From a checkpoint of a small image denoising model.
Training: adamw at rate 0.0035, 20300 steps, batches of 256.
Data: trained on fractals drawn by 1,000 iterated function systems, in grey, 17.6 epochs.
Rows from block 6, named by matrix and row number. Rows with one number belong to one channel. Each number is 128 + 24 x the weight over its row's rms, rounded and kept within 0 to 255. All counts start at 0. Numbers have three digits each. After the name is the row's rms in percent of the matrix's.
# convs0: first 3x3 conv (model.mid.0.convs.0.weight, 192x192x3x3), inputs 24-31, a 3x3 kernel for each
# convs1: second 3x3 conv (model.mid.0.convs.1.weight, 192x192x3x3, transposed), outputs 24-31, a 3x3 kernel for each
convs0.53 094:133131129123122122124120120133132125128133131127127124133134125128136136129135136184170139186169145162150137126125128128128131133134138130174163144176177128163169105104092112109096105097085130135125145145137138141132
convs1.53 086:144156174125136155118123144119113111126118116145137128136138133136140135137141135099096080097093084090090080116121135115119132113119129091104112086099107078089097120125126120124121115117113122109121123111127136128139
convs0.54 084:135132133139138140146145149113120105118124110116114108134136134128127137111133138136145150122129138129136148136118134119097116140122139123123115117119110128128116107123107112130110095112095190176177141129134135120126
convs1.54 070:112110103114110098116110102139143157132135146136137148140138137130128127125120119103113117101111118104111119168149116177164122166152118140135131134133129133129129128122125122117122127121125050067041045068041017031011
convs0.55 112:127126129132134130128134135122117087143133105133109080128138135133120126107106105119128093137143121145138122136131120143150137141145135135124106149137128129127131138113149120100132133120147142119145138112140130107128
convs1.55 102:129123117127124120139139139122107111125114112130121119134126111140133111131123104151137107152146117146139121088118169087118171092129175106120128111120123101111109140126131136121123140129133112117119103113132095096104
convs0.56 093:129130141141139136135140142129126124128124122137138133123129131118123135129131139108131136108113120077094097134145149112121127101095100123106094129119105110107121155165168113113126105093104149137135135130124138148141
convs1.56 080:140146150114111117116105118122119128126134139127132138122129123139141138142132123130133138141142135132134130136141140111113113120108107119110103117124112130129116165165153129120138133114134093089102132135126139162147
convs0.57 096:140119088165144106163143121140145140134134116144140112131130135138127130127127126112093120114117142105117153101107107101109113105117116145094094126102103134111128108132144116147158116152167124154174103128153099125155
convs1.57 089:141110108139102104144120123114114104126123116122127119146132135148131128135127131148143180136125161130125155120133155106118151097103137129140154116129141115120132112131138120137144126146150119116122117115133105094119
convs0.58 075:120120125124123126130130131131128122121117112116107110111123129110122131084111115114124128106124135113127139130112133116091117144125151110122124109119114115124123124142126126142123106118103159159145131130136120118125
convs1.58 047:115122131114118124120122125127125136116111127126128147141137135131131128126125123120126129124133137125132132163148082197189111168162092121121109123128120116123115131123127123117120125118120034060043037063051025047025
convs0.59 104:151142144144146149146141146086093104099105121110113117143144132158147141162171135161142162148144176134143158081121128086119124091108111132121096133137126130136128148144164120109129126110127101118121098130133110154147
convs1.59 100:116113106124124112125130114197182142182146103151119094102116115113139134119140132101123120108136124110137126127118147098092133114097134103108114108119119108113112095118128089116136094111120103116116132129124110107118
convs0.60 114:123134147126132138134138139122127144118122142121119133115126145109135141121137136158142136162116123165122133149143143149142135157144134112123143132136138138145128168117111166105086164114103128124129135136136149149142
convs1.60 111:129101095130097089133107093141135149128130149139144161125128115129137121116122113118122100117125114112110100120122105120125103111118101105126129103126134101131132175121104173120090174130107107128135100117129120130122
convs0.61 109:124119134121115125123116132112124151113123151108116140137125121150130131133131144116180229099142205102138177131138132129136140126133146112119205113093153109078135095147179081131167082130145142127123150124108149129100
convs1.61 118:145140141149146134151138131100136153098122139117130141133127092136138098130125093101091089090078079089092081142123138135118144135116137138130129130119135120101120122111128110111135126120125156137123160132108137133120
convs0.62 105:116134152105131153105119146131120109125123103144144127130113108137127116138132131121136135121130169118110136092137149089139154092123141123108116122120120127125101058117176042113179037096142139157175141132138141143159
convs1.62 115:117123134101111126111118131118132144097110123090102111126124112123133128130128117130123119107098098105103115135160218102129200109135199124143146115134140115127137108134160085123171102129160172105081180119085132101102
convs0.63 105:138130116129127119119120128109119117090111123099110123117107083139132108153143107123149167120133164129114151066132165056123168049093136108111138101103138099117142111136153091131154085118134110144172106125133120141161
convs1.63 105:135125127136116116141123125122151158102124127102117122127135151123145167129147156131130109130123095140146114133146196096106155109104142160152162149144145145139142127124131114120143123116128172140134171151113141133119
convs0.64 080:131129133136137142143145152104107098114117105116113109156149145153148152129149151147156160129136143132138151134119130113089105126106119130127118121125113128128112100115096109128108096114095191174181131112119129110112
convs1.64 061:111109102114110101114108098139145164131134149136134149135134139123122125118115116097106112096111118104111120169145115172152120156141115139131130133128127128124127122120125117115122121119124033052028048069038023030011
convs0.65 078:127129131133137138136140141127134125122127118115109107102112122112127123098116105117121121124131126108112109144123139131103124153132148113148136126164147117153137151158150151153142143145142146158148135144152129139138
convs1.65 057:113121141107113127111113124132118112117104096131120115149137145139129141141134144140128138137119133148134138132131093156157111134132087115113109107106111107108110133118124128114116140127130077087076072082078061082069
convs0.66 104:140115096156126097144111104124116147077092135085102144127117124126133140151132153153140174125115156129125161128151144117141141113129132129135126112115121109099115124122148114122152131136167112116115121116108124110105
convs1.66 110:152126128159120127158137152119182212099166197115164179108122125125141133117134144110091079131103070116089056078102122070098126085096117105117135111125128116120118112115136112118136119125141134139161122147164120138145
convs0.67 102:134123128121107119145128135117104112102085091123109109128131145131137152137138146170141143171137137173146144118117109128135126132134125131114108131118114128115124129124115129123119131125120119130145143139144138128124
convs1.67 104:128136160121129148125126146132103101149117109166136129144145140155168159144160152124122112124127115117124117154154171138142164145149169145144149138134143144141147134138138131139139120127129173165175150128149173153178
convs0.68 096:107144209064107191059079155145150155135140138138137137115126149120117156129122151139114129125112134117106130137140123137140125135140133105092093111101099107114095141124116143136123145140133116101108130098119130113114
convs1.68 104:116176243077149228088132203143131133147126123133132131135138140122139152134138141132118120129127119129132126126122133140125124129129130132119132136124131136131136134147170133141162129137151142129115129129109120124125
convs0.69 108:137128132133136139129127139138146163121154176129155155229116100209095122141090106108111139111119158116127147070123135070138143097138138101123125107116122110127133160136112152125106140117103143157162137137142141129138
convs1.69 108:130130133129126130128126137048112141050129177057120157121127100134126090116107101128132135124132135132135139048083113050093135066105146091108129087118145102131151152141124153135124145128121119106126126130145126138146
convs0.70 096:125123120134137130138138131148136133143136137142142146104108109115122121104118117121130141112129140108131141121114137101093120119108129134111103140123103138125114141141136138139135131137128115122118092095099080082094
convs1.70 081:130130141123123136125123131156162182155158182172182198163141154144124144150133148113118106125131118123127118159143120165157134155151131109115117114123124112117116133141150127137148127136144076095061110126089081084056
convs0.71 108:119104105118103098129112111164132129167138132162132131133122124112123124124119130138147146119124144128141157137137139135135145133137151123126133110099109090092104125140155093124144126139142101106128117132141125144149
convs1.71 103:163140165161135161157128162140115112131102093134111105119121120111122136112114110119138137124145138109150130132137128120135126132127125144129111153143123163162135145141159112113148130112139144124125151120106145145134
convs0.72 114:119116117113111117119113119130120142125123149139154182100093082108100078097093070159138134142126120156142134105108103113118111106109107130126116136115108140111104124133126133140126128132117112123101130150125109137121
convs1.72 123:134135142134134142142141151147152163158161172177176171114130113128144125106121108154143132149135119144134122168149148158134133175150147159150151146131137150136138112120117124133129118129126165133158134097127162130156
convs0.73 106:119104115114106107133125131140115123139122141165150153140139146126117138105109124141147152135120125155144157138146144137147149123128139142127119142105095135113106135158171107129145111126140128143155134140145092121139
convs1.73 114:129118127135122132149148160118065059178136120199173155140156143124137139083100105130138125136142121114137121124136132128126130150139144128115105132130120138143131127156155100123142088099131147131140160151131151167148
convs0.74 081:116124150096113139090106132143140144134133137136133141152151153141138149159151160176167164169161147151143135124110104131120114133125122179192226175177202164184208138116112129104100128105104127120117143126114139132122
convs1.74 079:115139165101124149093110131111103096133124114145140132117115110122123117118116112097074058098082074096091091119124122124129123122127120077097100068089098061087088129121117132128121134130124102103102104115110114130124
convs0.75 110:112118118109112114117111117118121126133133138125120121147148155139124141159152169109117122120130133124121125138133132126130136109112121127124139149153134142170158114089090156115102214178153166165148143150149113121127
convs1.75 118:135119106131114100134121115126118110134131123124122115131134128139146140117126120138124115130111113141119127132125138134122137170157164112119127112116125132128126131098091153125112178165152087100097091093096099090101
convs0.76 111:119126132122129133121128134158140155153132150146122141128130212125119219113129229150130123141125130145126126152115072158118061153112071127132107131134117117120121124111151127114144124118146156129146135121144134117135
convs1.76 135:120122121121122120124126126156125072161130077137112064119115107133138119140143116113111095113118099108113095137100095155110093143114102131110096150123091143127098142133134140131130136132137119134109123139126118127108
convs0.77 109:104124138111128138105125129122133155096127165105145165138133104149139127145133115121121144122104131119113137150146139152148140152142141116106139114093114112115120156108101187137100168122094125141150126136159120132167
convs1.77 110:113125143110121152109117151093140154093159173109165172114115113114109103103113114135138113129133112130116104129131136138126123153145138135136136133130128135131129154124102167130096150139123132144168112135179127110127
convs0.78 080:134131134140139141147148150111119104118125109118118110136136136129127138112132137137146155121130139128137148133120136114097116133116135125123115118124112128128116107121102113131107099114092191178182140129132135122126
convs1.78 060:112109100114108098116108099137145160130133149134136149134137137126127127121118118107114117103111116106112118160144113167155118155141112136132130132130128128126127126123125122118123126121125052063034053070036021038012
convs0.79 104:121117108124125112124124115176156167125113134126121143127127123131131122127138128160147181115107153085091124151143142144136138145136136214240255142138200085122171105103096128133116137144125117134125121135128115129118
convs1.79 099:133146143139151145138143139101097089113111105124127119154147153139134142143140146115128140118124137119123127113118107132141129114121110100111118103117130087100106099106105124128118130134124140138137114121123102110109
convs0.80 112:134135136108112117120116118170158146154145142149134128113120143097100118212220240125126142126115132102111124159162151123127123092053051133155138139128113127134136125130114124128119145148144130132145115109105143139127
convs1.80 132:126122122123120120134136142140148128104102090060053042135136125165182162125142126124127133117118126123122125144165146081104111029039064130142125114130124095107104137134130129124127129121126143154147126123104095098081
convs0.81 106:123136132125155133114153124117125129117126137118117130132136131125141127111129111150134115157122115153117130139133126143128113152141122152116125129112134148120131139119116149128119142126138118123109120144120146161133
convs1.81 099:131125113139120110143130111112107107097108111101115117131141156133137139133133130156159145157164148160141127156140129158139119143133122112112129105116134118126137138115119144119118131132142099118141091096124119110108
convs0.82 100:095113178084114191097108185140104117121104111111109112142138148140148155144139153209127129210108108200116123134137129131141125134136122180132127172130150165130148163129126175128118173122121121143127133135120133145140
convs1.82 097:114143184091130189097123176160128105175115086175129106092116121093127137100114128126126118137130127121116133120139131129136125132140124091120123091118118096121113147122126153127129147127131138133120148129100139125099
convs0.83 107:133129137131126133131123141122110123107107132135134150136115114141120115134119110153140166148133158150148156081105127084118138084114137116105117126114117126105117092130152084126159090136172125157143144154119132134093
convs1.83 096:122118120122119118123121128110139175123162198145183203148147141160162155149154146118099067114097061106104079152147181137130170152145189137141150129130139132127139096109128104122144116130141147111103137099098140116123
convs0.84 110:129134132124131138119129124119109102104110104119110109112109120128134117126130105147202220127142158147136129117151158101127134089103106139125119135135124152144121124178237055088126035047045137169187099117134112124141
convs1.84 105:109108110113113110128127120166161170141140157116121137106112096121126125112117130114099080127096060133119080163170193130137174106110142117122128119122134117115121171162158130131150099098138100068067170144101175177152
convs0.85 083:130132134135136143141147153094088081097098087091086085168158156165160168139163170140150157128139147128137149123111120110088102135115124131122118121113117129119117106116100113123103097108087178171188138110128132103118
convs1.85 069:119115109119112104115108096138140167136133154145135159134128151124116133124115122101112114107122121109116125164137114173156128170160136135125126127121124125119127130131138122122132121122127031052027051059017025010000
convs0.86 104:129113116131121122130129128138145155106119142097103116137122117138137117126139126100181216070138197075124142140136130142136142141136141130219255100129193108086127116129104121135107121139102117139188109119160116124130
convs1.86 103:149161149142161150126134133117117103114115096128126113137130125127127128126117133108129118105109111109106100132121129144134152132122132128121128138111134131107118118114106130130116132132117144137125131133127122125125
convs0.87 090:132129130138136137142141142113116103119118106118113108134137134124125135106126134146145149131131136136140149144122135128101116143122138125123112118119108128124114108124109112130112095113095184175171140133132130120123
convs1.87 085:121116106123115104122114103149150161141139148148142152138140138128127127120116116109114120102113120104112122163147108182165117166148109139133131136134132128127127131123123126119120131121122062083060062086067021057041
convs0.88 113:123131129113117115128122115068065046093095074077070048086118094098107095084095084102115098102124110113127110083082085119128123144159153123116103122145119114135133135125126131120116138126116130122115158149133157156139
convs1.88 108:143134135130121125136127131138123131125107111125109115128120117145139133162158149148144134150147142143134130137136168128131164153159189133131143131132140132127126127119117131130128138141136123130114113118109096091088
convs0.89 105:140148140129140125113118103130139145130139145119131132121120120131140126120115097095113117109137143111137142139136136139133131144135132097068052108079062119081054124133125138150141127140130114125110134140132139147142
convs1.89 086:110105131091080113095092123118112112110104115127116123130126135137136147128132139126114104129115113125114116133135125133134119120118110126124124119117116115113119147137146149141152164160174117128120110117114098090103
convs0.90 114:136121099145129109143128107145127131119098109130103118126130119132133119123123108128111100117111107120111105167159154158154153156152153119118103121142109126127105111115115116126120113122116139148132143144129125130122
convs1.90 098:134120106136120106140124109139129137135128136141133138144138135142139135138136136111121130109114122113117125108126119115130118101114103127134136121127125108114115119120120122129128119124125174188177169180172148153146
convs0.91 110:148142137141132135138134147124131120131118113123115120130136132127113104125117126119123118149153154186170164141124122148142142157155153115106086136129133160164165135115117145124118167154155137137141127123133134124129
convs1.91 108:130126123131120110153136130167162161130122133138124141115119116143137120117116108115117100138145120127132120121123134124121129106108112141144146118120124111110114137114120130103103143127123112127132116115132122107122
convs0.92 111:131123122132132139123121126121084099115105133114110143073077079099097086138147145159141128126125122143144139158174165118127122074071077149155154122112114125130137137146134109117118105109116182194202119114122124119115
convs1.92 125:141139142129129134134129132137149150121128135106105110148147148145150155108100112130134134140139124157145122183184195134117132113101113122128136126126135134132131114115114130136143136137143103101094134137116111121118
convs0.93 107:141139135125124116142129114096102129098113136131139169134142118128135115129106118078122121109141209120184234135126122129125128136133137098084112106120201146210255132130105140141118130132110120123121131131129129123132
convs1.93 120:133155152131149139126129131139132121150138131166158152121118125130127126108108110096086077091104091091117094128125128131126121120115089128107114103082102068065073139131127136124114141129120129134128124127117130123108
convs0.94 079:134131126145141134148145138132130121129127118125119116135145139122129134105125127134140142123126133135138147133105116117088099137113122125111095123111097135120106120136122120133115102116097169169164139137135131123122
convs1.94 063:157143122161140112158134107146142144138134134141140140135137133121124122110109109117121128110115121110111116139128085163152095144132076127122116126124116115116113152138136143132132148133132055091079061103091033082062